A small image classifier, trained from scratch: activation celu.
Rows from block 3, named by matrix and row number. Rows with one number belong to one channel. Each number is 500 + 40 x the weight over the matrix's rms, rounded and kept within 0 to 999. All counts start at 0. Numbers have three digits each.
# convs0: first 3x3 conv (model.blocks.3.convs.0.weight, 80x80x3x3), inputs 48-63, a 3x3 kernel for each
# convs1: second 3x3 conv (model.blocks.3.convs.1.weight, 80x80x3x3, transposed), outputs 48-63, a 3x3 kernel for each
convs0.27:501453517535523592501539548409491539480515510451535500515494596471479469518474507524490524432480531530481540543482463528499552548494447559476518505525498461500504416446512485472497470523434500497437461526534454516498474482512487495430488483476577418433523429511508494561495531514468484474527432491493424470453541523505506533509472519499544541527397492422561481591537463541465595564565526415474469483449486503485472435482504497531545
convs1.27:485530504485470577476514477523511504500474498487504505492519543512528560471464506472504532510523492528517484469482480436478499543452488552526509504526553459518471508498518501515467491462458497537565495501511518497481521555550506528464493489475524543486503554554517448449491517502528544546532512535564522462529529495484491521415555460474466457490495444476554496496498453483474532505472571425451470437447448463470470479483530553486454
convs0.28:516502503510443551509525537596572561544447447450448497589469485555529529472526510465480448506496477501459454528563509521487522494485527564452563407583631550636467416506498491525512430477544446503542494494403535452471525565462525439434511491476486524466488514510531531466505500521538445516438512521530529487509450486513468545382501490540607544452544442526485485558560482508478452473550542530538456471490521561463556452501557497520559
convs1.28:513498473460490501453539535490463500532560529524550518434534482502530496568570497460545513515553554491590533451469520458458461486423463600485507517553567579580546519457430518543407567482403402521543457595602499529552462415494443484549533487513462506561488504483490435466527502502466506452480458533479493482484599493491525492574505530554466485563545511564559503435492516427549528494475470469468459477517464479472498473456572433537480
convs0.29:444474466501502496484513482521481520519490545504495502490458527502517514520529439513513516420487463466435538508510475506495505452493515526478535463527529478528542491497488458501481488517485552490511559512482517518496591442528534498550461591426546545454514492460511490527487542484481568504500489442454510570478465487528486488471470465428547494526514551467436496465456550470545543562532453592500541505503589477520468489515476483491517
convs1.29:521508444476481463515442472547526491454534522523539475533506478488466449485533543478502493523457468491517434535445487446493503424505529529486554538497465502480491517528476471577498501529458482543516498522481495478498518480540522541482529551442454512492558550575482460475461533509527525573518516527507468480540523515487496597467488471509419459543533477491504471498539502532501514525517481455477425438483473499461486508445514495462567
convs0.30:539514482521454539500462474507481473452482443446528507440480494504460441530454539505491486486414485516547453488526525526446492510539504481577515492516486475539584565551441530573465519515510435442519504490550508501457442490478550585594465523426520449473470456493504468495537523501517451529466531481477477480524569535531537527407444485471458501485467523544407566517540506503511531492528423437562624412562490532515488485543526501476483
convs1.30:473550526533559422554492495507445505526484477467569464586568505520464444511469494451442511462490468486544483522511512503533556496502532535468469508499476506492506526533526551478518478462548577524465537569546544558486569475474492510492554513465515510488450485529500456437515470536497534513509524530522530507456506512461567545509537509514465505434427501544546486554533464480532465549476460466471535572490526575510474520488520491556473
convs0.31:467484537544501475582552563519479450544502406527471505548567515462538479469436445492458521519525507452477489428403527527391467628555475551529514465456507456509562465504513417522502386446420514507529615584456466551543447520580484522575437503459453547560518569547497479488531590447455545494500450529472431449509479444491534538476485489496478514493564554489504488478490456559502463537468385513478499566494564394419451511489491531544485
convs1.31:456517512475528505472516549503537530533510464510546464503507535464470534509441446511505538427446502479503503553560488519592573451535546472453504438497481499518436498504497517469501561478485508544536535538497476502526564522522508589518545563522514474520516511536509500522520501498494455477594477463452468496487535514458515498447456436435479493493488509474524492509493496514531545456503439514468413553538510488500514488526558544568479
convs0.32:531502490496528510496457478506527448481443438473515497525527412534482473520487521529453521519478520504515516549528447447490528468458477508518481477525496484467504483521472482462519475428512491529443455492504500520504482502449478490482491496510475493468505458441473500496499515496462516502519534515510468493522537506481526417516498473479476453514525510539442448496474460431468566525542506527519496449498469484505499521519466448503480
convs1.32:450550418477470505492517520505475530502515484527480474492535524487494478538488470492462464473497489487461461548529467473505514552495509522574574492511586496504512505586427515540458495481499547512521478506533494478536508506523480523505521520513484466517485563505501444489538500503486495521550529482511442490423516457459527524475466413550541468502504487506527499528478467459538491540495460493500503488509541526476523527472475458490500
convs0.33:527532479646373455542455574552475511479420477514430520516470448503469518514481472415594492549583491502474498555546531602515460512394457486500500504498522479466548467510456518506448428556501553510475496450455496535490442506512483514514487502478465587466481395321495526584495458519514531467503426501479458466461533579465522523494501464542451499542474510528518496500461527545469495533544515540529526447442488472522450572362518566445566
convs1.33:517561519565552460506483493417521438445485466451484496509481515514491543509527499532531521499527499474459541518492436546510430497490460472546467521529501467401422476454479536532511554494567517534509497494502471428477518499519519503446486476487452446544538481500466478486503558530519491463493499509441488498424459520510516502509535448509492477482462447489479458487499477481445505569543489468546490479449514446539482481492448514441475
convs0.34:502417489488585437468523521518461478597481449499537506506542489480529523512523446487495526413431472489505512531520530479570508460569464460445467634607489523636484467467444445478532480423419438539491499521479439509434492500509533523499495481502528567523420504468446461465419504456501544467535469505476539494482488476449564473554511456472574482425475464445536455482503473564555471478469537555582544505595474565504508478511514445434406
convs1.34:528451508560560560503544548479445496498512432533498493523538507527562465586531474520470474499477488499505491512399502445423455439454494488549547483496492490534584521559436493518513512509515468528578490491530487522509508532495483488510445508448505509535472525543495483522535534509552482461513536568503458468521493466524444492511545482473474488429501569524531572484458536439444547522465603576546566470578581511476518472479515458512455
convs0.35:505471499500537600482471474517477576534507458510539488521448510394506498544527480490530601468377545514510448446499484500510516534490463475574501517481516511457460557539480503446541510560529487471533461481525504542436492526472499576456445513517509503530466436493467481490506516514538610519511417496434398504396406422514451475433469582443576473450546519513514496527576517419528511520497470525495451525524500525569438469530507495476519
convs1.35:522509538443544501508479548517504518534507467474466533533511547471487541500486455521509500505572537493547534491515518456548451485506537538455545519520473508489537510484528529539509511499502526418475544517452516531514479539469497479604507538570450386576516478469583595490504493457491490482446477527449475462444432452466431462521530564517465497430532501456495543517489533519529495510470514507436495461480472501449488489533484589513487
convs0.36:534500499484596514594565518504586492463535512470445424487523455458441524465471486457541434563444439466485444485495497531527523537547467478610522441543526533564513491490483458569495464485536429428451514499449505489506539608528527505508502500537483443579460567522472561507504482463434437503547459539505625564440643527482466447515402502510426487467483479446491523479534619509550540524471516481514489486531482535531448489489447570465478
convs1.36:531510488505447516545549530546506473446476519536420527499489471524461492515495512468530493454542521492485562566556529529500481529497526556449494528505584515452624509532495469493536544528491482476490481422454496431427428466505496507481444513512542527481514520544469480475516540520488520510511523486471535493551504616567551568546535482510480503486500468542505495517537577554592581510483537558579544519536490548574457484581548459426553
convs0.37:481535514500502480474495483520517558479516529506483474505523519552508543538482579484541486484512444535560428508567560505483522459497506536469419550448427554508503492442457532490442510538478432485545476475586503536558473438544470478461482514465544455456543531481456477505493479497462485474537469495510478531483447426511536498518483513540445508583475498492541550519472483496486450545563482512540573522505489439520486508482496521600506
convs1.37:450478483425436513558479488449496581486498492476513523448494520521547487507564524510536511514465557532434491452457478489538466536479462477460576527499475527517536490531595469563634454557566483521496543613541488537578523398439559494493558539489498549513499553505497504472516521566495466547520441508461403497515474496479497588492539468465492496460437543503479521500470499440474503453395483518454570472481527538519528545498414554530402
convs0.38:505464543448438540567576577509474574459449512474586524552478514473544542497483549483501488481440512508507493516487540427535575500564471515354549425692590583598488497497514496431533463466526461526400497475452525521469501489494444427439483464517501541408534531541515495538502449465491464464514387441493509430476459516528487563564488461527489436493447487533454446484583498446492483491484477557476539532439599534460504439512553464618469
convs1.38:574589453573546431484454403416446438486512429510475445510518474505426449481556462522516494491547469588549538524514490459553499500483406441500477525652574520609468495452498581475523591407546529504464487429444499423482513483442501441449534482506500565558461426476475489512504540455451454569502538616510572529483471466435441434453497526459510534509473442517506540531525640490470500437625550489496482516495523534501571520529501547514458
convs0.39:529448482480490473459529469554528488487443416454521479500496521529425485546485506548419513515491503491486453506488516485454421500454508510471572510552475488482525502544519497482480495499465475508493519463532456445426534486504473495500509427484481583478521530514550476502466463517478475449502567454541542492525544465456508536529442560427499572505597521584497506514551507507474534447470499541477549476539460467493505489500459602469436
convs1.39:520455488496484449511526489503480513512572484450480529449464498473555519499516489565468487450465465491550488430487489444441452467492549511505524535462517500531519505479507515517466447531472503510522484482487448497509473530473459479502497546448462545497515497503540423475508473504538515517472538538467464515584517534546566529512515482532544530480522472496590495478481524462543519568490576479513541436483512569536540478526573477449513
convs0.40:462558485513573509470491514479424548465432495478475546536488535456494543512500486496493528413556542439462514440460543524473569471523447504462519436439516460518576513516487511506427562471426482575501436529502486485495516446526485448509499518464423505441525503482542436541474501508544511480482546512506481513467427532521460450491450511525424540472499522527519444545516428534542465510591564498491473507492416506471469482470474481526546
convs1.40:481474509551466512533566574529475384471487435510485401573544459478476446470553450506503486511458448476488469481525567463538506501527547443456488509566452468561431472484544565477480552480495433473523524537555466473453515479460466496438460524472506475458511482445504496496472497493487482462473470532525474436470507530483550558499465467453482432476548506515534481484475505492475503477443498526478479497488520519546460494503444427439443
convs0.41:465418471551529497543526588501504481548484436443499461455502535563478454588629458498528475489510465548496512524505493524488487530557429519545499464509545451450480469575514539411433529455517563514462526577479496522522531467528478521498480547513525484499493494458475492565497448480572518428507518561459450522538471542473439461523470534557517520489498534463468459554469506482519492494482480540507510487485518474507446506563451456483471
convs1.41:476536449527502495515536500548473457517466453471511540485492506556614558536539513520470465528479463500556477524538510543488522488457461608573508541498479533526498479498496484466503529545507541519538608555496484529437510489500532536498496512497495500538461549584485544549449480449532509461532563483514520435472455453563504533444522518547449499467525497564491489527550480488496465498522529502495565475445644444442436524459417583522518
convs0.42:485527475536549525472502492463552499559554476492569523556569542498502609485484491477479517501599458498510451453490569526487546453561525503484476520513568470462427552494460543525557495517444485549521547572530400466597517476506524497437485482433543537490495568569550462533530548495502548527495523508496440429467487503508482521474488456477527518500524527559414475508470498453478470517545486514505483450512485478516450503478544571511416
convs1.42:526437467511484490522490518539571542577546536408430553542523408476497520504482499537473504546504505508539492521451509495451446457503518506514517457491502526541513495532478496503461517566507518579584480513546465473477503494551461451524458476495511511462520590575507456492458412472446404495455436476515483526483415487513501479447461474503470487514504494482410529518480463487504473532519514488521492460462438517446500462513531546519540
convs0.43:457457485534545454503537503445516478503461529430458533516482472456492524491467462527459516457495468518482555533509588535517528530515451503544464501459464532494483460513473504477479469547542467532491469474543484503485519510482535554517513604500473495504485512572477509484450489494493553477423481474499486449523433462543483470555504516421501512522554491491526520515458509533535501517480492508535481465512501573506493524527487483513513
convs1.43:546479554553489546499572511510528518506493479507503493474515481534452532544474490535507504553500453506497437495501497492598566493626537489485467521493513555515502511510457578507452578483445519514505493502513468482514511422478492477470565530547545423484408536509516457455468491537507495503466530556497511485548511536556559605463459533493487572545465490456458516468493491478464540400435487472518527468536543482478466489497523554582527
convs0.44:449445475513491481506532499476509542503520496464490548466548536498494476589487497538513449492491488481470480510465469481481504486473492468443495444500451566534486510543465447492481482574515499491459509517521532494541523578523507496561481503456561521547486541524552522522521489529559480525513537551484492485533464495501468489509450471485487518501554460483465470520508495527465554462491545443530505544516423507511455505485461502461473
convs1.44:486465477479466448428484494534529527547486492450453482466480399528485514460432479514468488470486478511445479473490457498452461503461477529495471530470526454518484495464433530497472511454482472489460470465502536479476496453510477497539493480468454547485496489550441517572495547466519650467530576464556477474472535448506500481487569557495545623492493496477473462470452426497507540502485488486447523419456458519535463463570524482538558
convs0.45:517532476495527530444484430519587529448457457469441441530452405495504522489551488527522500476476538505493495524547453474653551460475464527562597461502578521483579541470487454417677484492505495531512509481419501500499465585483509420453489473456539540509525564551416513478536444473502497528492461527506521465557401438544471471478417473548420495506500527511491483488546518497529485545458492460394526502488502523470366517492444521475453
convs1.45:522430543513512483532497488503471451545531527478489510523456560505486494488528496449462462452498491497534479576578523523503629609618630434548465472581448434507517530584547451521532527539502488442518466445441484460429523525492572528468469417501560491578461490482405499516482531499441429459491471407472507469450474468528532493495476462449515499488496575546535517529503497527513493499452476428518482427448469427399486517429442526473532
convs0.46:495514496582526521447522515469556532529527532464468501469478487471523446517481483504489483506571505529548596516462494566438512525488484450522498496530515541488452515583516541564459557469490485466471516477530533498541499519481526455423511494511475497462481468439521506459457574481538548541528497552582498468533420526484424449436449515461603553486594530502537539506531499517510552523483443520518482476527516484416477493498512497547519
convs1.46:443506518448471470480530531458482406471532521532432477527534500526469517509464506447472457518469496474512529502437436455499500535530479589400396532415478460477512525544405480474467507500526439456520423499437485515501413439494488452480448451496470459445495423436486455453463515506493483427516468466495430460399513477437484501552434536466488529475587532447442446495454490481486508458482518528523503446522519585474443493468513496485441
convs0.47:476543494518519544494520559485476464479511495508443529541513492521587567488566497557454505514457471548414499530498559494556514484506482556524520538501472518444507479477493430483461565517520502495450496534488510501502447465478468532520497482442510504472475489469471487503431502464459546421484494446447516468509514487462477495651488489510418428552439389485489467464459484470439499515506484481506466484510500521507517536563464526502520
convs1.47:467536556450430422542391486558558552452400453550433533529479483479429541487469543535438533541446449445476462522509525438409443486486427456439532478395479573491446559596394616565427597538379492440521453290429481423468524470516395437395513475552525455464548477400547474498469491453565433473556498453505445413517388404508405493445448485476588646506645490454461459468407446521398451461553544571453401473509461521549475469484379543494475
convs0.48:518408510473538468488562570524510473560507533500494412539475518477527532507455492544494528520457487525573446470482518520484512531468489453512461557524541578631512514450494485469510505505458514476463561512486555512497424510485542546520551487519434476486462456501535503462433482541549543496457499492496430475472608484490550565469582565455537494414522546493493463486501480534503500499490514411476484443470533508462442568498529475477502
convs1.48:485513500523535549505580536557471481524471522537499481482509511402451452482534489519529610537588555486554498468509485462510581466475529466426495414490440500548504469401449487523448524547398514503503586528462504468468488478430532487409525503459471485413454549543439505493559535520481502500453485504531506468594468486522542518517462465588495521535495497499507516470538503521575532519499526519471498539443543419444496493495463563584528
convs0.49:497430507498516475503477503497508518480505479434486537463507450462488518501487515484522551482471500527446520480473525443592460523456542486475475501634506524493480509547512556497452503545563541502530453479535495373472542502492495532553515458496479434510458496458410471494511478509595482565487456459480491452492497506479503510525551476503433457519436477543502537489566450485536538460484547493494523472483490476530524486427479497471497
convs1.49:476456469465426457472545525475552505544562521493471529536523501525479477582540524472502473458482445486469521476493510518413575489547476543481474498438522495495495476482467551487458448466495498537519488512535474525489509568475533488533489497493510540537510485541552537523538543583480538485527517516532510481551490440498472486470502482522541455553476456481530519523513541453586480535494502507468472473483498479513455492536526520503486
convs0.50:512521397531514503464465508478530520486485483518488458523507488494432577521552431523471537490500493491445529551484486523523480498514530413513462520482479460476532469481502428435508568465497524465517484498518536531477446503568485494479471526519506464515502506465493482505441512501482535515443451505531521547502491532465558560558519469556398495448557475577490515490515506615524488508481460474475529550559478525483523505560586552524516
convs1.50:512440479528513438573489453467496546417504525416469509482526451484513474508477499484502458478472505456513474582516471532462483469455471501543495495531458513432501465520517571523488528487473497499525501477475478442470466508531487484468498440504516518498541496434514470465502505539469521466499488482483453500510485447500491508528482495549601528481586548500520500455490565463470510491469489499445520524517456537498520527492493521529476
convs0.51:551461440559497510522463439511484582466392531489522491512585542505612522539569506535462513511500503502461518505493511490551519464551512495509509464465433529442517447506567417490488494459520487534481514527499546539475485517440480516464511516478448566513456495476482466466471450451498455414417483414487562513474417483487439522461454592482409542470538471489460473433454518496478475553548458542466549523490576509486527530518503520565494
convs1.51:466437508415425460588538450476520494419436481448510473537476422478537577509567459475479559463460490490503460538485524527465455495554522462563461566384459506428454493410401552490391579486435485440496444457508484476528450517522450421483562438474502435483565485481453495470591507454455420488484424493460428434529515483499496521515486494594567518423412456485431424452422474503565495548571530535553540512512500583579422507528472473466495
convs0.52:441505490471489553471492560501574566503608512470478573477544520492567537466484396464562467509522478480465474523493515541513518505503529539549528512510533429532528476479479495535444522476474486524456545477480475464512531464487509484418501524540467485584486439526528500518510557556460566570556503450403500568496477636473441500460555426478508500490472389460485595514479479529526532572549520461563594519513538472535501539413479470475377
convs1.52:516519536508576469522544512534556505518516510556493478546545578430489546531492551584587488551556551519516567395441496521497464520478519489432520417552500508520530496489490521513495525528490544550544509545489462484482423431523464447486444482446569512428499564515411522519528504508501530567500506514493578457447538458508543550494440440463459441552501436482548516565525521488514479476521547534567579534631515498399521439516444501435503
convs0.53:526516505487518460494585472459483511537506491541531507456521513479477500518507514504533515402483551500480511495458525464505515466526506500482510460469494484497568480534559526566510394515455456466470525490535545546492432483474535563493483469491498505477488476490527487476511487476454469482543482455422500505455504500522453478507530456495485515499527460492545566465494526581516496544485512470502510527441507504478548476513495445468484
convs1.53:521466540498457467457489462459432480498450502501484517514527465545566457486504509484482499476470533483520452487487490489498455487525478483476503462485428496512494383439466462561424604611472484513431488455480509506520527465515512435467508501504447470451440455463464479548482503498499524523517551518498503467518421416530487454500494498472539493503479506437449458515528552524534483434478508494437535430556533500470494514432509483543499
convs0.54:486475465502499522498493514478515509592545496520498481479485479488447460424440521497458482518521485522480474530504524548529510517521481487504496560488530500520554542556483488537472507518442526544549492464520474393570523601523460479560567581502534576545451464549512572618471568515509532525497509506489505513516476510526444438521504432547416425455424468510505546525493510539480553475515497510504547426457597477476454436484444515501461
convs1.54:480454492509402444503480455524553532491488532511477544499445499457458462434517445494518466485463415500476420487513485543527488439517486473503493527565534495444474513483498527544429525500409471525426487551430448470436479450435464555531506439449472460401507569503473472515502485461506484482559518520525558430485467449476507514439429493440469432507460432488570412552507447471482467455508534522508453496552519516466539478482519421476444
convs0.55:498449449573530451510531450454512491438474451455507477462566426470476521469498499508426541483521490491449539491548517511525499474534476531533459505474474454424491480515489534489560504480476581498451502531510554536506478492575485436517512512510528474561492555536480550477501425406560552540542514449500595546443571567547497479429477527517466467464490528507471447534508432438441516571514503522588570488470515420510493530522430531574525
convs1.55:503550498482548503500517529456433490426454520422406518468537543467470524459462499504494538477495491495591496501499501563543475512505502453469412455531500551517461560528519473530556440477500502551480478463474518507541486452498448407416503458467529429457439448464480481483562566572456496507458539559486523408537482450579479487502510505442443472451438479478475489524484446500535488464502515473518571565520512512533488540602568418507553
convs0.56:466544489477515491489531481461497453458490431541537497506497475473475537511519442505524519533463543469459543557502544494506471542545513481499489528508506497516509489519602439535656446456632492465397513550524503486487494491481463508519487465496518473509497467447459539497455468509495525491454484497484497457449562498502507509437520460473529512414526439491482520512491420479432512518532517483502461482528500443442451464537521517469528
convs1.56:542533496538518572516423469521436416489454481475467519550467529458497489476521505502549511459514526455486551481508447458466452445509474491481446452471432459471455550591352468580456342512496418504449478488461622508593466541432448541415477436504486478453525498426443495513507485451488511495459481504475448447387449507517548532479449422466436445502401475472535507471501475508506594447447390480488454396443473492459484466451452457473512
convs0.57:499449538537482544477436461428400454510497418492467451498456468470445526539531508500556527493443516445446449481521564559530431449563551497560517569527534425411497394468493461496490463415538491551511482462561474521481454538508575607565508525524443571460475526459520512485486505469538501498412494515466449480492548434496499454473479539517419478480493530502493484558553474469408489518510529525575462531578465488481470527486495491486485
convs1.57:538553482466536471493499491499417500489424487458479469456541494465542533480513518490461439511493499549516539530539523549505475463523527476554578460555537511501507493506396513425430479472453527521516529505505573458447523547576508504520503517520485402461459407432458429549539525515517517479477492557570550559566478545500492527474497465505504477485511518408582548494480465534479446462447578467525580495594451442511516466552475553437439
convs0.58:464526499529465465508493515514531489537514526494476537434466552513534541456549418460480450495507499410515484481462522519519510483501492490462539553524523634464509559468429535415515526497558515519445490517582457511486533528507510466375527554418530524477461463463436498516550517454537400471533461472495409490523549472511423481548496543537524537483561441567538444531427447551534430495517525575429546506495532517508502474471452478456537
convs1.58:524487486536538505521529458474467486469505520448507534470527498407561448564540520524448428490465422562523495513533585528492571528538522480518521493490515460476547457483432457521400499436441554500518425470463563442390476508505394549548468529489461386454499553536509534506426508490429537525433551460486512450474402446487466522512443491499493506495485521489632586418594609533434411505457490463532485464493507494475513454463547478481553
convs0.59:537465451567508453511566490470532560420484559458424480456511518525490528535542468471516470538548437506462490514511506503542501507499483462441472537407464476475584520478498570561502495452517434457518468491505471475513493444464547504460495485450494454545484527526500504532439506502488483538569472489593447447615489401532480510483536496473512509532553482525563528444507479515477505484562488445489476506526470536438538522506527537552523
convs1.59:431507549455506552486486482460476425551459428567507404521507520517463511560459509496539534571519507469503524476474515493475508464486504517542469549382455411403520409585534488541445471564567449514484480523496441498455517510491528556542542541565491543510425558562468475468489497426416409500458450480497419485454448435449490478533475477460480475490472552511493476504531477520505497455453498486472536519484566430436442505381395531494457
convs0.60:519536522554459434567525518510457470396524470500445449545505557529417455547502516527410529516478443483468459474500460552438464511529498528452445406435611464557452429474469461628533511463492454561529487533501541552465490489457481446516577506424477489510492506457467428478467557563562393518482545506584496450509501495467466422484555409575517452560417501502469531478421554534566502500450475427509486552486504527475461480496522520466535
convs1.60:519495458515529557578510609498441493479466521582560543491558481524541589498546568443442463575481483571587484464491525513603487449537486521512531414537416508515433526521534511445442574480470484493541475499540493478465499493516488526547491499405467464446469463484546474503475567571507625409488544477483451508503448455536474445546522427514508474487463565529568554535617514479537546459499537484455547541453475498527531546475435512499523
convs0.61:520489477480602520483570443457421546475552511519480429458509529452584562494565523519449442511506445445525484495541477531567627486600510520552480518606444500539473475460550511439478527476542465510515489467577490517483515431463558501442491505519441571493506592602451568450503562472511625534484471466505497580532416495451499531510568429525458517493481555481480467472510434599532593442464462567481435514437468468518562465448468443475498
convs1.61:504493519438473489508537466550483511566448517504515492495487479469542523567565506530521490477476503500519481488529497446499521536531484509429461494425461504475483418439493508516530516518458480451517494518488533539534492489502577543457484578558516505535460453458504451441477466522503415480557482524512480509514504496455463442508515453520516482540495510454514508535513552544553507497429481434489507439466512512532488512534494525536503
convs0.62:526469485527485501558479530468475521466467553529500498510515455539565445522559485519495498566502433512507452507456483560495520556531514471447463493443465533522523596498483559584416550503463473480430580534487520560529475486553488440447559446463463489531483499497448506492497432436525448461509437507456484526494427547481479517535445446530430496549409505452465507481484502479465497477517498510462480514494452533562505525516510530484500
convs1.62:483484480482468524498436488555567467533475424502497404539523464508467487523428557558480515551478425532491482527466420488489504489420473447478444529466442535553433476459710530520706499561641555525545539555519535509494525536474545421473553494485484532494499502456517538499498498474556540414580512428522523440526540415544588410519466440440434410493424476510532492548522468512570428527446470515541425481478447481468495459469484534396490
convs0.63:521562469502493509425488504524481502440513479481419553542537530495405514453517516494485460427411387464488465537486482521511512490520457539522498513540473549467541566529511509428558495515525513495452523497502497522436599480543581541559543565527531492521519487497475524534502600560512557547506566473501480503429498511544447514577481528546511483520494493558477502510529503491554528460523497541573504531485501463488542432485479455481460
convs1.63:470451493511506483493544483482513431460425516493473510480546528531492542535497506504443455476467481500508487469483450522482469566523480497533484465432479489483491483480566445596513528490510489497485463491511439463492462489567528540532521568476487421410485455465529508506519455585501497524485456506479519446512504511491521469502561502493498499527537459476501507485510517492494482458526529446538495504484570512449490554448493499500443
convs0.64:534499533450495522537515464550478486554490497472464479479468522495412596552432525484574570541454451455573435497455544576442526517474487499496514509512514482518501457551498464518597496559522497497444431603527476466577453533570461515554490412487456481449492482482485519485496487469453512479516514453531591440522493540500471470473431520558527478548553486591587398521621469475478563471424482519635447503530490496413499446502442492550496
convs1.64:548512433529587512567552470497551520520504498529564549499527499453489443466437483541449568569579509488594550520500458567566499471575554460478468504419417477435470493463513479549548511493458544544497557464509563530507495453484497492447476524540440467442477475468522515516554481400526545538554538509504432464418470478511451501436419548481460491446466500479466483537494560555529526555499522530485543426515519463494548443517514405487468
convs0.65:568592513509517514478498542476481475490436480509505461516495515529522496516497593532519535547395495553562439491472525499484477519521526489508522443501560537597469540475474531463512475509493566529494545561499550535485488481529510443535474468549479442479524538525475578481446558482434468515523455466510510513546477524517489505499493436519504517470495492493502528500476529497545476540498435493509539508532482486458480536424465482533434
convs1.65:496449495479536469482488533445518532454441526473409453483438417499462440498511476492550536472615594422522489435521508477444496439436530530449485486508569475497480465472472476545470561572429446438467504451516489495470540462493495456425470531451449442504556451534478535442474508515500547505504488508529592448522509478499459466568521517530557453528560493557510426545553446451460460467531511505519521459509469486470505509483395514427479
convs0.66:494447622528459620477442523463542473463517540491519519512546506391455530505547565524499482528445592531411524432557521419524441518498516507571532489438495552533460550511528451545489521466507505499470493503522503499560506446484522520512513549512499339466576495580494559448481490520562475490450446476491516527503543447508518486488492519506502556544512520365435464563550518509539510542580507444369463564568498462554478504508497498500480
convs1.66:500610510520566467480557468459525487535510494540521534447486447501484493487532505517527466494515499464570463481495411509500446511467479513513503532535516510523465497535510512512514551520515494504514493504474457479505458485530474523477455522442464516511537503403552542439489491519541491512487559517493485471495494443478472471476522437480470453444468462514486485482510516438504533451503456479537446497446458471426498462539462526507466
convs0.67:469558478539592460553554489498457515477529501545503510504538429518434500542467505536456537582575456499397460512531490580539487566430505475547474599515452477468472482501544486568429537507521496495493527489567502571458439535516514533512440485477486502492514504495484473493561518484493465477480506475544517505497578405508483506499505452496464494470572531506537558575556496452510584491500555460579508487476537460530489515509437438501471
convs1.67:484502490531479512500451518486438460481487530491496531489482474422490531463489515502508486565495492514532481479540517540503529469504474552473480480516543502501532485488538591478529569568454515462482496457428490484457520487484585491432528494458497559547432463510483480461556479447523529530585528539488501491546448463504522492519453455476487451419469493485506572529567539549508458429478485503455470463477546555445517468453483452415473
convs0.68:509467550476448411508471587471523448574463496507524433465510466549466486461496530480500510479526555470432537504536529500574549510500498510475474487503574547561499482496485490467528466463552549538540500569473505484448458484523523503518481475536564479566534520518553541548500432458420387414493401487519514507566492532457481556498531505519506546494494445469439489492491470523476512501472461515399409497475498464487509524497400493515430
convs1.68:423494519522494474492533523480486494449482476539518515564481495523530439543492519493542509463475506495556476503485515520514509501580488527525487430532533519527479527486475561541413532468467512486487530500512523505523449514494502457461483473483502459447525543522517636536507487454475463444474469453521536493523560492443451589514488490500538494486447483497477496437411449532480500530539548513528467503476441472469503464539510491527555
convs0.69:478476476532507536450449483527471483503502413477514490480466481484461522483519532448458521486522465530464559486464477500561411553458484423507481457687595456527561485482499484572566487499508436459528493544553517472531499480541495490465518538542555475536545442572549537496500478468415417522482483436501572464527524528518440507443521447490553466485443547439496541468468516460446504539451512412460520425456484471482455461518431483453465
convs1.69:527545510520501445529460501486442488609473475530520474502472429498487519433434505527519498535479517516498521496520488578489510454522554550477506561514523596594519472490488450425512509543525510553425535444455522487526443447502479453475473525491527491491522527446541464452595512504456520524492453470551547457548477504503430463458486496491393416536460570429436478445502465468486539536497462563451450532489415497534470522487534491463554
convs0.70:496516485509527497549483546457585524540512488494520431494489495512462537488576493575462473486488530464590473527552544430541488586527466528348535530473527525575508520462485519397477584510513481486537487578511479483545524491474511557461508509474443548554473601526506470523467448559498484452478485468527524530487544511463499504529456550546457533469444507492454554512495543459575497483491463505625472544596457457491482456460480499480517
convs1.70:469464536515488552503493492523494531523548515523512480498555541506518436547551525530495446503469430522467414454508501460560594475592572475500485444472453449536497475487471482517470548527492484460530521496536460496459478416461519405475485539560514500547525441493520550471460542522448494501509486483453468522509558568473552536444475518483411503454505475510465497536481487513513506516443547524440637490585457475514491465487562450474514
convs0.71:573547471485496454518527465542457492473511530551489489520494505470483494463402500512457488552432478513512441474475538585489517501472509514502484578577605516658573515469558449498532517479500531436429532450493480478511493484493494512544543422492489537541483494531572409527529459455469463506509503511532501494534556521541550524476545506499512442504525490467419488476488470513508525524445508511571426417537457445541533480515438492458496
convs1.71:512417449495522450494430453511474479440528541500541507453485514451472505463476486524418478482512450475486450504478488512546478504508441503465464442549481428567446505490451489499427515554456441521472449486490444473456474493399487493499472477512430491446474416483477469451430475422475503467445485444458431424482444543512514465533445460532538500520478459506507472497475455436462468533447514506453430492529464471455468543496573495494560
convs0.72:557561505548507502492486521432447549441448556534505528489434508498560595513626448500469480483434462477487432544509502483549520461495535551491528466448509467541495522460518528519515527497485483502468564513489526555519490511521559471490520533518513536469553526522577490563446478517552586524523576582517525445483526459472476557481435452415440456436506442457513481540466498569525420480521565502504509492479496420502506526486492502529484
convs1.72:480586531568563459521494490487525532481454479510448462570438566494549498507559523465491480470452472505492444518503489477503507494493469521477492457562558473581550451526478465508543484548506497485488446491453485518462442451515497467410428449469508544441568524503545513570488450516496467547489612578546536532549547577509466535498480557481512548447517490521445436499516494471484517471571495528484479441544454540578553514573498559553517
convs0.73:574456434462400536506532480455453460438537482588451507585483468492542488467409448506540532469523489496461417484550464387621515538479503523517545535565441572423494456518523563528483422458474491423544476494511475493498478525546610534407495450513534626495545431375499460491450447502548476457472538506445516538600532547467489449478462457557550440467470480533508462510423526495538550449495500474515528426561577421500527447651438569390505
convs1.73:550476497478504445506476438450507455503507541512498492551523545585597557544568539556460492490465542459507518510524467527562519529549564514572504579491477522543475500510510500533464493531562462506449436487448502498547509537557487528566469544573477498453499515490483479521557474474530474497467515499508527522488551518439541560530477489483476426543548480471508517463583560416490491467469510508494424464494525551480412500390493545513534